python train.py --hidden_act="squared_relu" --moe_every=1 --patch_size=[4, 4] --layers=8
Rows from block 4 of a small image classifier, named by matrix and row number. Rows with one number within an expert belong to one neuron, the router's apart. Each number is 50 + 12 x the weight over its row's rms, rounded and kept within 0 to 99. All counts start at 0.
Before each expert's rows are labels from the 100 images, of 14976, where the router gives the expert most weight on average: "responds to" is what is common among them; "patch colour" is the nearest of a few named colours to the mean colour under the peak. Only what is clearly more common there than usual is listed. The data: reaction-diffusion patterns (Gray-Scott).
# router: router (model.blocks.4.mlp.router.weight, 16x192, trained with AdamW), inputs 96-191
# up: expert up (model.blocks.4.mlp.up, 16x384x192), inputs 96-191
# down: expert down (model.blocks.4.mlp.down, 16x192x384, transposed), outputs 96-191

# expert 4
responds to: dark
patch colour: black
router.4:31 61 39 34 70 45 38 54 60 42 56 51 39 72 40 55 31 58 55 63 51 49 25 58 53 40 74 53 42 73 53 59 55 60 39 39 59 35 49 63 69 47 73 63 33 60 56 51 43 61 35 50 63 60 40 63 38 64 41 38 41 48 33 52 42 32 49 64 63 52 67 34 48 34 55 51 23 56 72 58 32 45 26 64 42 58 43 57 59 59 37 35 43 82 56 45
up.7:59 34 50 32 36 49 59 56 47 37 30 64 64 30 65 24 65 52 45 32 30 54 49 39 72 65 26 53 33 46 30 44 46 52 48 38 38 56 41 30 51 57 47 53 42 49 67 66 51 53 65 39 57 63 55 57 44 52 52 57 27 62 53 59 40 56 57 55 45 75 50 67 45 45 76 52 37 50 45 41 62 51 35 36 40 44 53 52 59 56 67 33 36 35 42 64
down.7:40 38 23 58 59 56 70 58 57 36 56 55 65 32 50 60 48 45 64 49 49 51 79 53 28 33 52 35 46 59 51 64 47 62 66 46 66 56 38 50 50 46 63 60 45 43 46 57 65 50 33 66 60 33 36 53 30 48 43 77 57 35 72 52 44 37 21 68 27 47 45 67 41 59 35 49 48 56 44 40 41 56 75 55 34 42 58 58 51 50 35 35 57 33 30 34
up.8:43 50 53 56 40 61 61 51 58 26 68 38 36 53 51 36 50 30 60 53 53 50 60 52 39 33 54 46 39 46 36 35 60 61 39 39 67 30 36 51 33 55 40 30 63 47 31 46 42 39 66 60 30 52 63 52 46 59 70 48 67 80 50 61 31 38 44 39 63 66 78 55 55 33 44 57 48 34 57 57 79 42 57 59 55 52 67 55 64 57 55 49 34 36 76 43
down.8:62 59 80 55 41 71 44 34 57 56 36 28 43 55 56 51 39 57 64 48 49 50 56 61 65 65 40 46 34 44 44 54 61 43 43 60 47 48 31 50 39 28 35 56 61 34 56 37 68 61 51 61 56 41 54 55 62 32 49 54 67 59 40 49 48 71 43 73 47 56 29 37 36 52 44 58 64 62 59 43 30 50 76 59 43 41 43 46 44 61 81 46 58 48 52 47
up.9:47 55 32 43 52 64 53 60 23 40 52 73 58 31 43 71 72 68 35 59 25 64 51 65 57 66 48 51 54 61 58 47 55 56 46 46 43 49 69 65 80 45 27 49 58 49 58 47 74 46 45 61 45 42 52 48 54 61 43 48 56 42 77 53 50 50 46 62 48 63 38 52 51 42 41 50 41 69 55 31 50 64 53 45 33 49 60 54 66 66 54 53 54 69 44 32
down.9:38 49 56 31 33 59 43 56 35 38 39 55 71 37 37 43 54 60 68 70 43 58 45 50 65 71 57 31 35 59 41 45 66 57 64 58 56 77 28 68 60 67 54 59 49 48 69 35 31 63 39 52 69 53 54 36 39 52 33 55 48 25 36 58 56 43 51 56 73 44 27 49 60 59 41 42 42 53 59 25 41 69 54 40 49 49 34 44 52 48 43 39 57 51 45 52

# expert 14
responds to: vivid
patch colour: green
router.14:48 74 51 51 54 54 70 51 43 52 33 37 71 45 47 55 32 28 53 73 46 58 40 36 58 51 51 48 56 39 53 55 58 41 58 76 66 66 50 55 51 64 31 35 48 50 63 56 57 44 69 58 58 32 50 44 49 48 69 38 69 40 60 59 59 57 38 24 32 48 52 59 51 35 34 60 63 47 43 60 35 51 50 59 41 35 54 70 51 48 61 54 53 57 46 41
up.0:62 63 48 45 73 43 39 47 60 61 38 55 71 56 54 39 35 48 46 46 67 37 65 51 41 55 35 32 71 53 54 57 75 72 68 46 53 51 51 58 48 40 43 43 42 61 52 36 42 61 47 53 55 37 32 34 59 65 64 62 24 51 39 65 55 50 46 38 41 49 67 48 45 53 52 41 46 61 34 68 38 67 48 67 47 41 69 63 34 38 46 41 58 46 46 38
down.0:56 63 57 68 55 36 52 31 39 56 58 52 42 37 60 44 65 69 44 60 58 48 51 34 62 41 49 54 49 57 78 58 46 38 48 52 46 69 52 54 54 53 56 27 61 57 56 55 38 26 46 54 61 47 77 29 58 47 48 35 34 31 55 50 52 61 62 37 65 42 30 53 50 51 28 87 49 49 47 49 38 56 34 39 44 49 40 55 57 49 44 48 59 38 44 50
up.1:48 35 68 52 45 36 51 59 49 52 33 60 63 43 63 61 53 25 56 46 47 32 57 39 49 40 39 46 45 56 55 39 60 44 76 62 52 32 59 72 67 42 45 44 78 63 51 51 64 51 35 64 30 67 45 52 58 30 45 52 55 52 45 44 39 58 13 60 41 32 46 73 46 55 57 51 45 39 56 68 42 32 52 53 48 42 39 64 90 52 57 31 54 56 39 47
down.1:56 39 52 47 52 56 63 41 65 58 53 21 51 41 58 61 36 45 63 47 43 31 51 44 64 38 47 70 46 43 68 67 62 49 56 56 34 35 43 29 57 47 33 42 49 70 70 62 78 44 45 41 40 67 51 43 34 36 63 53 39 56 47 45 50 45 47 61 42 52 65 52 44 23 61 63 58 27 00 53 50 39 44 65 58 49 40 55 55 37 52 53 52 44 41 42
up.2:49 46 39 38 29 63 18 57 50 36 33 26 70 37 55 50 33 51 36 48 54 46 53 38 48 59 54 54 46 45 38 60 53 66 33 71 73 55 58 55 55 71 55 61 42 58 48 43 44 36 52 43 46 23 54 49 65 44 26 49 47 31 51 60 56 43 41 33 59 43 30 65 59 37 41 56 58 40 48 41 56 65 43 68 55 60 45 33 48 52 58 50 37 55 26 25
down.2:61 58 70 43 39 34 45 27 62 34 55 31 47 31 44 54 49 61 53 18 53 25 56 46 33 66 56 50 56 52 49 70 55 33 66 47 34 66 35 70 53 43 64 59 47 47 33 70 52 41 59 44 45 35 59 57 39 44 37 64 31 33 30 42 61 46 54 40 49 48 33 40 26 66 51 52 28 48 41 64 41 41 60 60 35 58 55 41 38 57 64 66 39 49 53 51

# expert 8
responds to: pastel
patch colour: grey; pink
router.8:62 41 54 27 60 52 39 74 51 30 40 34 55 41 66 58 41 44 44 36 79 35 49 63 38 61 50 35 65 54 39 64 64 61 58 32 57 34 27 65 61 52 45 68 47 57 55 63 59 32 42 39 51 43 58 45 55 24 41 49 60 59 56 73 65 35 40 64 46 57 42 40 70 51 60 54 40 39 54 43 44 50 44 35 34 53 22 51 51 52 55 55 62 51 46 61
up.0:44 66 58 40 58 62 50 46 46 42 21 24 57 33 78 57 54 50 29 44 56 78 50 37 36 49 43 47 23 34 50 53 77 56 40 36 56 68 51 57 55 38 51 46 46 43 43 61 35 70 37 49 43 53 66 59 41 69 47 32 46 40 58 33 63 62 30 50 39 56 40 57 36 47 67 54 59 69 47 45 44 51 44 48 53 57 48 32 31 61 74 56 47 50 53 42
down.0:43 48 57 87 40 48 53 49 41 37 57 45 60 55 56 29 76 34 52 33 75 49 60 71 69 55 52 50 56 49 37 56 53 25 48 53 50 56 35 46 45 67 34 51 43 40 43 50 77 52 64 49 47 50 75 46 53 46 43 69 55 35 36 54 57 82 43 71 47 46 70 43 35 39 42 57 35 27 69 31 66 46 49 49 45 39 60 85 54 51 54 52 73 38 47 57
up.1:45 69 47 63 59 45 58 32 57 47 49 38 54 57 65 53 43 58 59 34 51 58 35 59 56 51 69 39 28 49 44 44 64 51 59 45 47 52 49 73 33 52 70 42 47 61 54 36 67 33 73 39 73 72 82 53 66 52 45 55 44 72 50 50 44 66 65 52 58 30 57 65 38 46 41 25 60 60 57 59 39 47 37 42 38 47 76 61 42 46 58 39 46 62 32 52
down.1:45 49 50 48 68 55 44 75 33 28 59 60 56 45 53 68 44 55 50 51 49 72 42 50 38 65 42 63 47 52 31 44 32 74 43 46 51 44 33 63 46 48 69 47 46 51 38 47 52 55 60 65 68 36 45 60 39 46 50 50 55 54 39 60 48 45 43 63 48 73 51 39 69 31 57 60 32 43 42 45 74 48 65 51 45 62 56 63 52 45 57 59 68 38 58 45
up.2:68 77 38 39 36 42 58 67 47 59 54 65 34 38 40 46 45 24 59 65 43 40 59 40 39 50 51 45 58 35 42 42 58 54 72 64 52 60 41 51 39 36 59 55 48 29 64 22 28 67 54 54 42 41 48 75 43 55 42 56 38 69 48 52 45 35 57 69 34 37 62 59 40 35 75 42 38 37 68 42 50 42 66 55 55 46 57 44 47 42 46 64 62 46 44 40
down.2:53 42 46 44 41 70 48 51 44 68 47 33 46 38 36 49 48 57 53 38 53 38 49 47 47 58 46 58 48 32 43 81 51 68 45 51 69 31 38 85 38 51 43 67 60 17 56 81 32 38 48 35 57 46 62 62 40 46 38 37 44 69 80 40 59 56 37 31 41 73 57 29 59 31 61 51 49 49 30 54 55 55 50 63 50 33 62 45 57 49 69 60 42 77 40 51

# expert 1
responds to: vivid
patch colour: blue; cyan
router.1:33 40 59 59 52 44 44 58 53 74 50 65 33 50 58 41 45 42 58 57 58 68 46 38 50 65 66 66 55 63 59 42 48 58 52 47 43 58 38 57 60 43 53 54 49 32 31 68 44 42 49 43 55 66 58 47 70 68 43 52 53 66 56 50 67 39 36 49 56 65 53 43 73 38 55 57 47 75 64 50 38 29 61 42 50 36 37 43 52 67 59 41 38 34 60 35
up.0:58 38 49 63 49 69 58 74 22 45 35 45 39 38 59 58 45 44 39 34 60 48 65 47 44 71 59 60 55 53 58 52 61 51 34 48 37 46 47 56 44 54 61 51 30 28 67 68 50 62 51 41 53 31 49 65 26 54 63 65 38 31 41 46 32 61 31 26 47 53 47 41 56 34 41 42 61 71 40 30 52 20 55 53 31 54 46 51 46 55 67 60 12 61 59 55
down.0:54 46 44 32 52 54 53 54 38 46 57 35 33 40 54 36 30 59 49 51 47 46 57 52 63 59 41 25 43 41 64 53 65 41 61 43 65 41 73 61 51 55 37 43 62 46 62 60 81 45 47 63 53 56 53 62 62 43 63 66 60 38 25 58 54 26 61 76 49 44 43 41 44 63 65 75 53 48 31 56 44 51 71 48 52 27 52 48 57 59 42 46 31 38 23 38
up.1:45 21 59 43 62 54 76 78 56 59 55 47 36 56 38 71 54 60 58 43 46 54 47 55 54 46 35 44 45 46 46 37 50 49 47 51 34 41 45 64 48 52 49 46 18 60 54 33 58 66 46 50 34 46 70 71 39 59 62 58 51 38 36 50 56 60 38 47 58 67 57 47 42 55 47 48 43 59 26 31 42 50 51 43 47 25 46 30 39 53 46 46 40 50 53 54
down.1:27 42 56 56 37 70 27 40 61 63 59 66 32 32 70 46 58 53 64 45 52 55 45 52 44 68 42 72 64 57 47 76 23 41 59 63 52 50 55 41 51 52 47 36 51 30 50 47 61 50 48 59 26 53 63 39 57 30 44 59 53 46 67 50 78 32 56 38 38 39 45 34 54 76 45 38 48 55 64 61 52 57 42 49 44 65 40 54 32 42 65 46 33 39 22 73
up.2:63 43 50 49 41 68 55 27 11 37 63 45 56 57 46 59 62 65 51 41 48 39 43 41 52 54 62 50 47 49 63 40 65 60 56 32 56 39 62 44 54 58 65 43 42 45 49 55 33 51 64 34 36 59 42 32 48 48 56 62 48 51 49 57 46 71 36 50 75 38 64 61 39 56 45 62 54 36 36 49 62 51 47 53 76 77 68 72 45 44 58 35 54 53 45 57
down.2:39 48 32 55 27 44 56 37 51 56 52 59 59 46 45 57 39 46 49 55 50 53 44 38 57 41 59 30 46 52 50 74 51 70 44 56 64 60 63 40 78 37 37 19 37 58 49 47 65 41 59 65 59 49 60 46 69 47 38 64 45 30 49 51 50 45 57 60 48 55 51 47 45 40 42 56 62 52 65 58 57 56 24 76 37 31 39 47 05 37 39 49 53 40 51 78